{"encoder_arch": "perceiver", "model": "contrastive image-text model", "dataset": "drawn human figures in many poses", "train_examples": 195000, "image_size": 32, "crop_scale_min": 1, "horizontal_flip": false, "translate": 0.12, "tokenizer": "word", "vocab_size": 44, "loss": "sigmoid", "embed_dim": 256, "encoder_norm": "rmsnorm", "encoder_norm_position": "post", "encoder_activation": "gelu", "encoder_mlp_ratio": 4, "encoder_head_dim": 64, "encoder_fused_qkv": false, "encoder_bias": "all", "encoder_qk_norm": false, "encoder_parallel_block": false, "encoder_inner_norm": false, "encoder_moe": "top_k", "encoder_drop_path": 0.15, "encoder_num_experts": 32, "encoder_moe_every": 2, "encoder_expert_mlp_ratio": 2, "encoder_experts_per_token": 2, "encoder_shared_expert": false, "encoder_patch_size": [2, 2], "encoder_layers": 10, "encoder_width": 128, "encoder_positions": "sincos", "encoder_latents": 64, "text_encoder_causal": true, "text_encoder_width": 192, "text_encoder_layers": 10, "text_encoder_norm": "rmsnorm", "text_encoder_norm_position": "pre", "text_encoder_activation": "relu", "text_encoder_mlp_ratio": 4, "text_encoder_head_dim": 64, "text_encoder_fused_qkv": true, "text_encoder_bias": "none", "text_encoder_qk_norm": false, "text_encoder_parallel_block": false, "text_encoder_inner_norm": false, "text_encoder_positions": "rope", "residual_init": "zero_last", "optimizer": "muon", "muon_scale": "original", "learning_rate": 0.027, "momentum": 0.95, "nesterov": true, "orthogonalizer": "newton_schulz_5", "adamw_lr_other_params": 0.0016, "max_grad_norm": 1.0, "max_steps": 6700, "batch_size": 128, "epochs": 4.4, "lr_schedule": "cosine", "final_lr_fraction": 0, "warmup_steps": 330, "weight_decay": 0.01, "adamw_weight_decay_other_params": 0.01}
Rows from block 3 of the image encoder of a small contrastive image-text model, named by matrix and row number. Rows with one number within an expert belong to one neuron, the router's apart. Each number is 500 + 50 x the weight over its row's rms, rounded and kept within 0 to 999. All counts start at 0. Numbers have three digits each.
After each expert's rows are labels from the 100 images, of 14976, where the router gives the expert most weight on average: "responds to" is what is common among them. Only what is clearly more common there than usual is listed. The data: drawn human figures in many poses.
# router: router (encoder.blocks.3.mlp.router.weight, 32x128, trained with AdamW), inputs 0-63
# up: expert up (encoder.blocks.3.mlp.up, 32x256x128), inputs 0-63
# down: expert down (encoder.blocks.3.mlp.down, 32x128x256, transposed), outputs 0-63

# expert 19
router.19:441458512576582517467593500470536543474502487541564491491364488442457508572506460485565488493443463498513646526498480473509420527568441525410355533508560491480579459491577436511516515529489544
up.0:499591490540499559537511488476487499591438440461480449543512499459435535570465496469581524463486442502486516584502562622412587519562554533470440528520504404529535571514423533542587442398506536
down.0:563492518513462506516466636479590418445538449488495436516488539443538531578507462436397384481531496490421485505509506474470425470414533463548432485508434509521496544465581490530444509532529566
up.1:495569536499505473464502516506403489561487412528444565443431536508533556541495518487552483485438412428405515520440463522558553470501477438640467517499581461461537488514521460508457464538569501
down.1:496525495520526494555474433481475588405528545506554419488456520378432409505561554552543410468517489480418537481572487451467528466492447506449446411479518570477499513484416470514473503569558515
up.2:435474536604508472539510478460494497453471511481593494512499558467449481511479440523492580503495450401464466517447443533481407582471494439391540434520494500486550463483442475642501413586510460
down.2:559472457469451503409409456422376479452460540597537549555476431497509456533481429531481426582533430492508454516435507513540562478473494533535544444436472508427453492592523385515496524511457471
up.3:464478486539576555552554605507447479464513516544444567493525462486473422546494460493412485485488563465537521547475497541614417467490529563495485491468426411480469482475471506332467552404573454
down.3:396468441497625468533472529411466550520510508415462521552488507470525517407577614535536521511526409537458453490606509487479579544559515440470500519561466490571467531485495558494503470428480491
responds to: yellow top; yellow trousers

# expert 11
router.11:455466539424526483488472510502474530476491514497530466619511406505443501520523445422513441505439479508438639430451530522549472526610562519452474437517475523497586419518568483537490468525490591
up.0:566510412564521445521479511509441577571400475469527508471603520542541632364537517515527478495516492547559526541499457453497502451567523461532507493533500413574507458451548475491503505564500533
down.0:531442434458436472478606546474433556411503494442510507567545478547511515453523547455508509484459535442569567419393530455413477407592496552448430482544497536522496481496514492442384465502493555
up.1:615535501421530484518445488485525481531509535461425488513525575454495513588418449565531513501518531474530448496473493433475495603425504444446519552557540530472495596453475439634478548504529516
down.1:460480495623545490539452430502522470386462475533519528501503546473461422504447477474503516485539571471509475534468547415541532498519486519523506494534549551450563542528390519490493539499553487
up.2:465411491593497530572492506463501524473369486489458556486459538532470471542449445534445408457549454507504498494479433561526506579629557527503547476528554498552577537557514446524493480576476493
down.2:468428437543523594564561497498463586543482515599545424501505470390473465468493386499482466507473505430510484541482614385561499526447528466481412527474452495501497494504477449473478545471470551
up.3:469505435518555456522482482522493527497538564413614533460518488544578488514422446414499528548457571467605350514542481441489529506461483548543553536526490552472466568434565480519549462505422495
down.3:497492457547506494480561554448491490444419476483584414420445491451548571501489539536542491426510493485505428449439378527495489576529468504420437494446601458509448460519454457452377465525492528
responds to: yellow trousers; yellow top

# expert 17
router.17:438479524499536445505552555511485589487469522448535597543569447452512509509492459436503382408482425570440523388542489473542509527559477537502536470503520540465611483517511458529439461484502476
up.11:522592448489504436575490517512507464461515539499423502362498507600463505464418470523424536518495502412429414492510502452474412543498516476423566466447451509510510533542591444487377420533506584
down.11:481463495514421563526401494413537472508555491582552494479547502433575452472464598435449486493536518492523501491544448497527556549497509446509465474512546464496510504436470464536498460598555448
up.12:422489673397436433451515489452448529418557535528499505553508473545576476470468555528450425493539539509601485470464512491490587427565467446456530535500453526549528457457549515482472438521489485
down.12:519440567501549459569470506439435504523500490451520408428487550592483476547517568475569489508508488382507511417506485479523534491484504470502545549390541569453474517501547546477514578519451453
up.13:536449583545458455537507481575478524548521512485398431445518550512599520503514541454499434473515470456563496467521474455528482567482448534498488536571544424491489497533530566532570549418474560
down.13:529432392565466459489408612409530440531543484460478551579556586445495441491451471404491538478522566543560416527544526412425471536489442486453501430541537522548494474479588438504429484520487518
up.14:535628461491503535478476469465483486465541480504573490532445470517465515558444414570420445541476568517376473475609490555498516511517440531387548535479525538516449390477518542475524449531489560
down.14:404521543510556573554475528556515456518447498536525447501501419490355520464540429586488472542530502467483513555498417428492511546510501524528484560455451494546491470541470538585456551541404411
responds to: pink trousers; purple trousers

# expert 28
router.28:427497574577554541515569494450574444453492503480521480475485459514460560596499418497462521448445429516421558434574454500566491521575457519505453454514526480467541396514568415536460502603484603
up.0:523471544502421453461470444567584536377412425526530453495529536495407515492548543430438504634462463509527505490520468541548454433559460555443547535450411374433518528528519523485540471571491503
down.0:538502518485587493499417439407461610466495452428529522493489526515475523549528505533558483487548482486463429488585536357448469457536530477480433460415523578570532492563498498501495515512549549
up.1:576511474417430391566541386471564621531511461474465482421491511578477453466522525450521480544452428562492460498537533491442399385471558491448507484542452407536518518529393464494496496565480473
down.1:460556474437582534489445527472489533411544486480546495586513446561515533515578461506530387580493478471427413558560496543568424486397568468534517457446542615533479586544472465494568501510568547
up.2:438598462562538528521434539522504551430555523539470457484389505483471520441548429531508503469402535510515469509438517504406567557542477533376446528510501432495487487453503573378588542566504488
down.2:432446545516562485510411513428465518556504445370542478456492367505475515445485495479493428544495492538555455514503538530385469496550477527512459540551468564484416498477469534576485412509485521
up.3:484513473441476469505456492482462504440540527615514445507505504547426501421489562498508503533467531508485478428429535510513434454576485522435499501619490436561479526439430449600500486396512633
down.3:529598558472589574485500457528511543524533480437558348450586570500497548507500460535466598501504504579471527485575483522498489433396551470559457492523540467565455401468545489465495524434518468
responds to: purple trousers

# expert 29
router.29:461483502542512497504542526442485502455482525456539544619486449430469513553456467493564459489451547456462513411574431498509461510593517555465494488519471518494535446501471473510448457547439521
up.0:541599416483554518520556569473470497447474543506499452421485528580553467533525564501424485473506460478545572519464457473443617512562553445458475475458502582553504554507473520515404493470494523
down.0:475449475446500539569470472427493494462454451450553396522493483488461438443496582567549526423471461486458510535451443471474529485550439397469469490488410511479401590530530516556428432440600527
up.1:560557459457554554541494547589461399483501411509495519525450493531532489448537551475524527527459562525514573503530453539527568414553442513499437436502552377585488543549424443479562551390573432
down.1:555535529548490549481437535483468480387547517554544545517560434388437537330507491469455446479520391500481497511480502476540583448468526449453455512470631500541448537470576571492514453558435555
up.2:621513589517522493418479517461541522598439490447490435582525506499427499561511530589531514422527430489500473469574514582488473454531525452481557483499472474514575523510501450484569504460485454
down.2:519500443508516467439479566464490416388575471507510424551504525568484485583536513511444438587584493568456560580525512559449462430557527497570493448390508487388475453511493460505525460427512535
up.3:510569479503458510492485500523529507512475506551507487564481560551478513392593525566523438566559534505493528596476585436508452489487417467429501465486485481472467484501484530660533523588425466
down.3:524466466492543539534402422430489553597458491497480375455410474562486520564572479393445451494528466486474478510471515494535549472529575377470416479589464461514489412450527539388454442452479400
responds to: orange trousers; yellow trousers

# expert 5
router.5:453475567574581515467536504595438508502487467405571482598475499435435522552524430450533558461492473501441556550505501524530554493518457452501453548540498536413441453507679486545453459486465630
up.0:494495515564523533479443470492507600479506458537593501527555496536475564568468467581511579482534511475581477537499521562449529414514444506380492404516555520486527445528584564436527499517535522
down.0:477481497577461474475480520439565506451497548455516607524542571470498514479435569460576486472550573442533533517485549439497498521469446488410484544546477482394479473486524455501522484543566503
up.1:493563474493539493531520455479503488538457495482474514663561524443517527491519551458608600488528554499588596499430558409465573467568427565475514424440459452453446494505345511408511557485505511
down.1:481460550443561576516475589520493518461409538531530418532477511482512487503502460500467456487526452479463558618517513421476491491545385376467490463602505592423536366556487557510548442503587505
up.2:607510498537576528611568519474525542575500525534487488504482423465437524482466588511469578555442511530521503542592450571500486449456474365584487447410446415504458536588511497547514511500462512
down.2:411484518541424415498463522557435496510529539622521502476529466449513487422519458479498532519529427509431394508477462519560514470489501505583595523531465484514499438517550493492458466590415543
up.3:560497469547530512574454469505564681596509427499528420492534411567456524491561486490424510501476423502473371500510497503486563415496536387486478486482480498518522550524539496498513487494529572
down.3:473415527544461445427526503474568549492527505524451498544525450461440478483531541672473463454496412517484500484549505523555420553614462450449454531504403553503499431457531527574489491650478577
responds to: yellow top; yellow trousers

# expert 1
router.1:525418635472511476487472543448524519497427470453566453641539528510498576587512450550514504462482465527482466452600449498571537512599521517484422440542483583464570544519563380546479489591453554
up.11:554469518467543495438452537480414408478495520483515552496566454615475477464495506637459483561483520460486551388504523453551499430531462507507508434521515572496505447477538534473636489456465517
down.11:415413528494465444542406503502485542537524483509523493387473449521577512542434405442516468437549527482490416409507507465396472533518578531428561467555444457504538531473497542553473490546453507
up.12:440498525420481507497584577498464495543496536519500547585514480540532491377450514520448533576556530495437394459551484560517470459510513548498501461550548443477483527525365608380524525505496480
down.12:505491527494515538466523569506460615460531527480509564511419558631437501565537466466503409455481465505577533520488546541449466429402568440509418551433437435513576547528592469572363438485484530
up.13:477517523479467469478382508515537519462470514545478471476563591503530539551548500441557559623529583569450575541502521485477520531381533457574487554519600441528416501426475504489472495576469476
down.13:495365518476465539461524430510472574446495440479559431473489516583576484448450503448472406457417506501522486448625505539561526589606607435501517636524473499505501517455505529520574525477472500
up.14:446485518501514448430562583502493527448488551547499578438542566484516462561581546378596558510666406460497553424444466411510524503482547493480484447544493480524505552545509549485561496529561529
down.14:452485478495542526526550482489568475523535442486464525510474449502644514495542429556517511469431492447469468437532579588495571516459545429434561528501522445492615483558526432421458403450522600
responds to: yellow top; yellow trousers

# expert 12
router.12:459461539565505516499553524501546617533458499461528424550401449497488482566554461438521455461510485538478646459493420406562478476550460497509439464500484501481491502497507450552449511633470570
up.11:529484526427518489495531521535520438551500519429466488473477483505516459489519577626415401579431458515501478521567428539566465443607454549522519478552442536461420506516480474510536480503529409
down.11:533496507476452550381458559479493463550394421467527458548456539489454513391451510476522549541532505444505551466435495454656536453569482514620391528480490500513569564512465476445459361404479474
up.12:518484542519433461419539485427451458451440558467483534475617552551423532528501488470493486570431472477582478425455442486579455534455551489472529488512485510424577538528529464473527501390542510
down.12:606435497544454515410453518546530425469452427588442468455532420440510508469524433490601495503596456461568484433464509555486492450458586472464501477519515552535465549474553563472661509562546412
up.13:525550597503503498553529541493473586599489459433564486515490544482540523533457449509509505473508388470550485485514430555572382589568527518515525538487483552547531603435501522520485550509437560
down.13:432435546537569429503409489479513433464503480445526535495512489565537543539503448544553539572468500418468578550528541490521517490475465581447501370542540522457426415540435424572494407552465462
up.14:551547517479524480509435470518575411434454525418552489485592491537471527480480528566486472506579517460526470575511455418486468496453485503535587493511563356467411471534536524565543464449459513
down.14:498448498499439584528544398516412433509503509425508408506486494444497480530455544503444442533513424502490543554596486546423587457548516425523554440419486455480516560399499439492522606544504534
responds to: purple trousers; purple top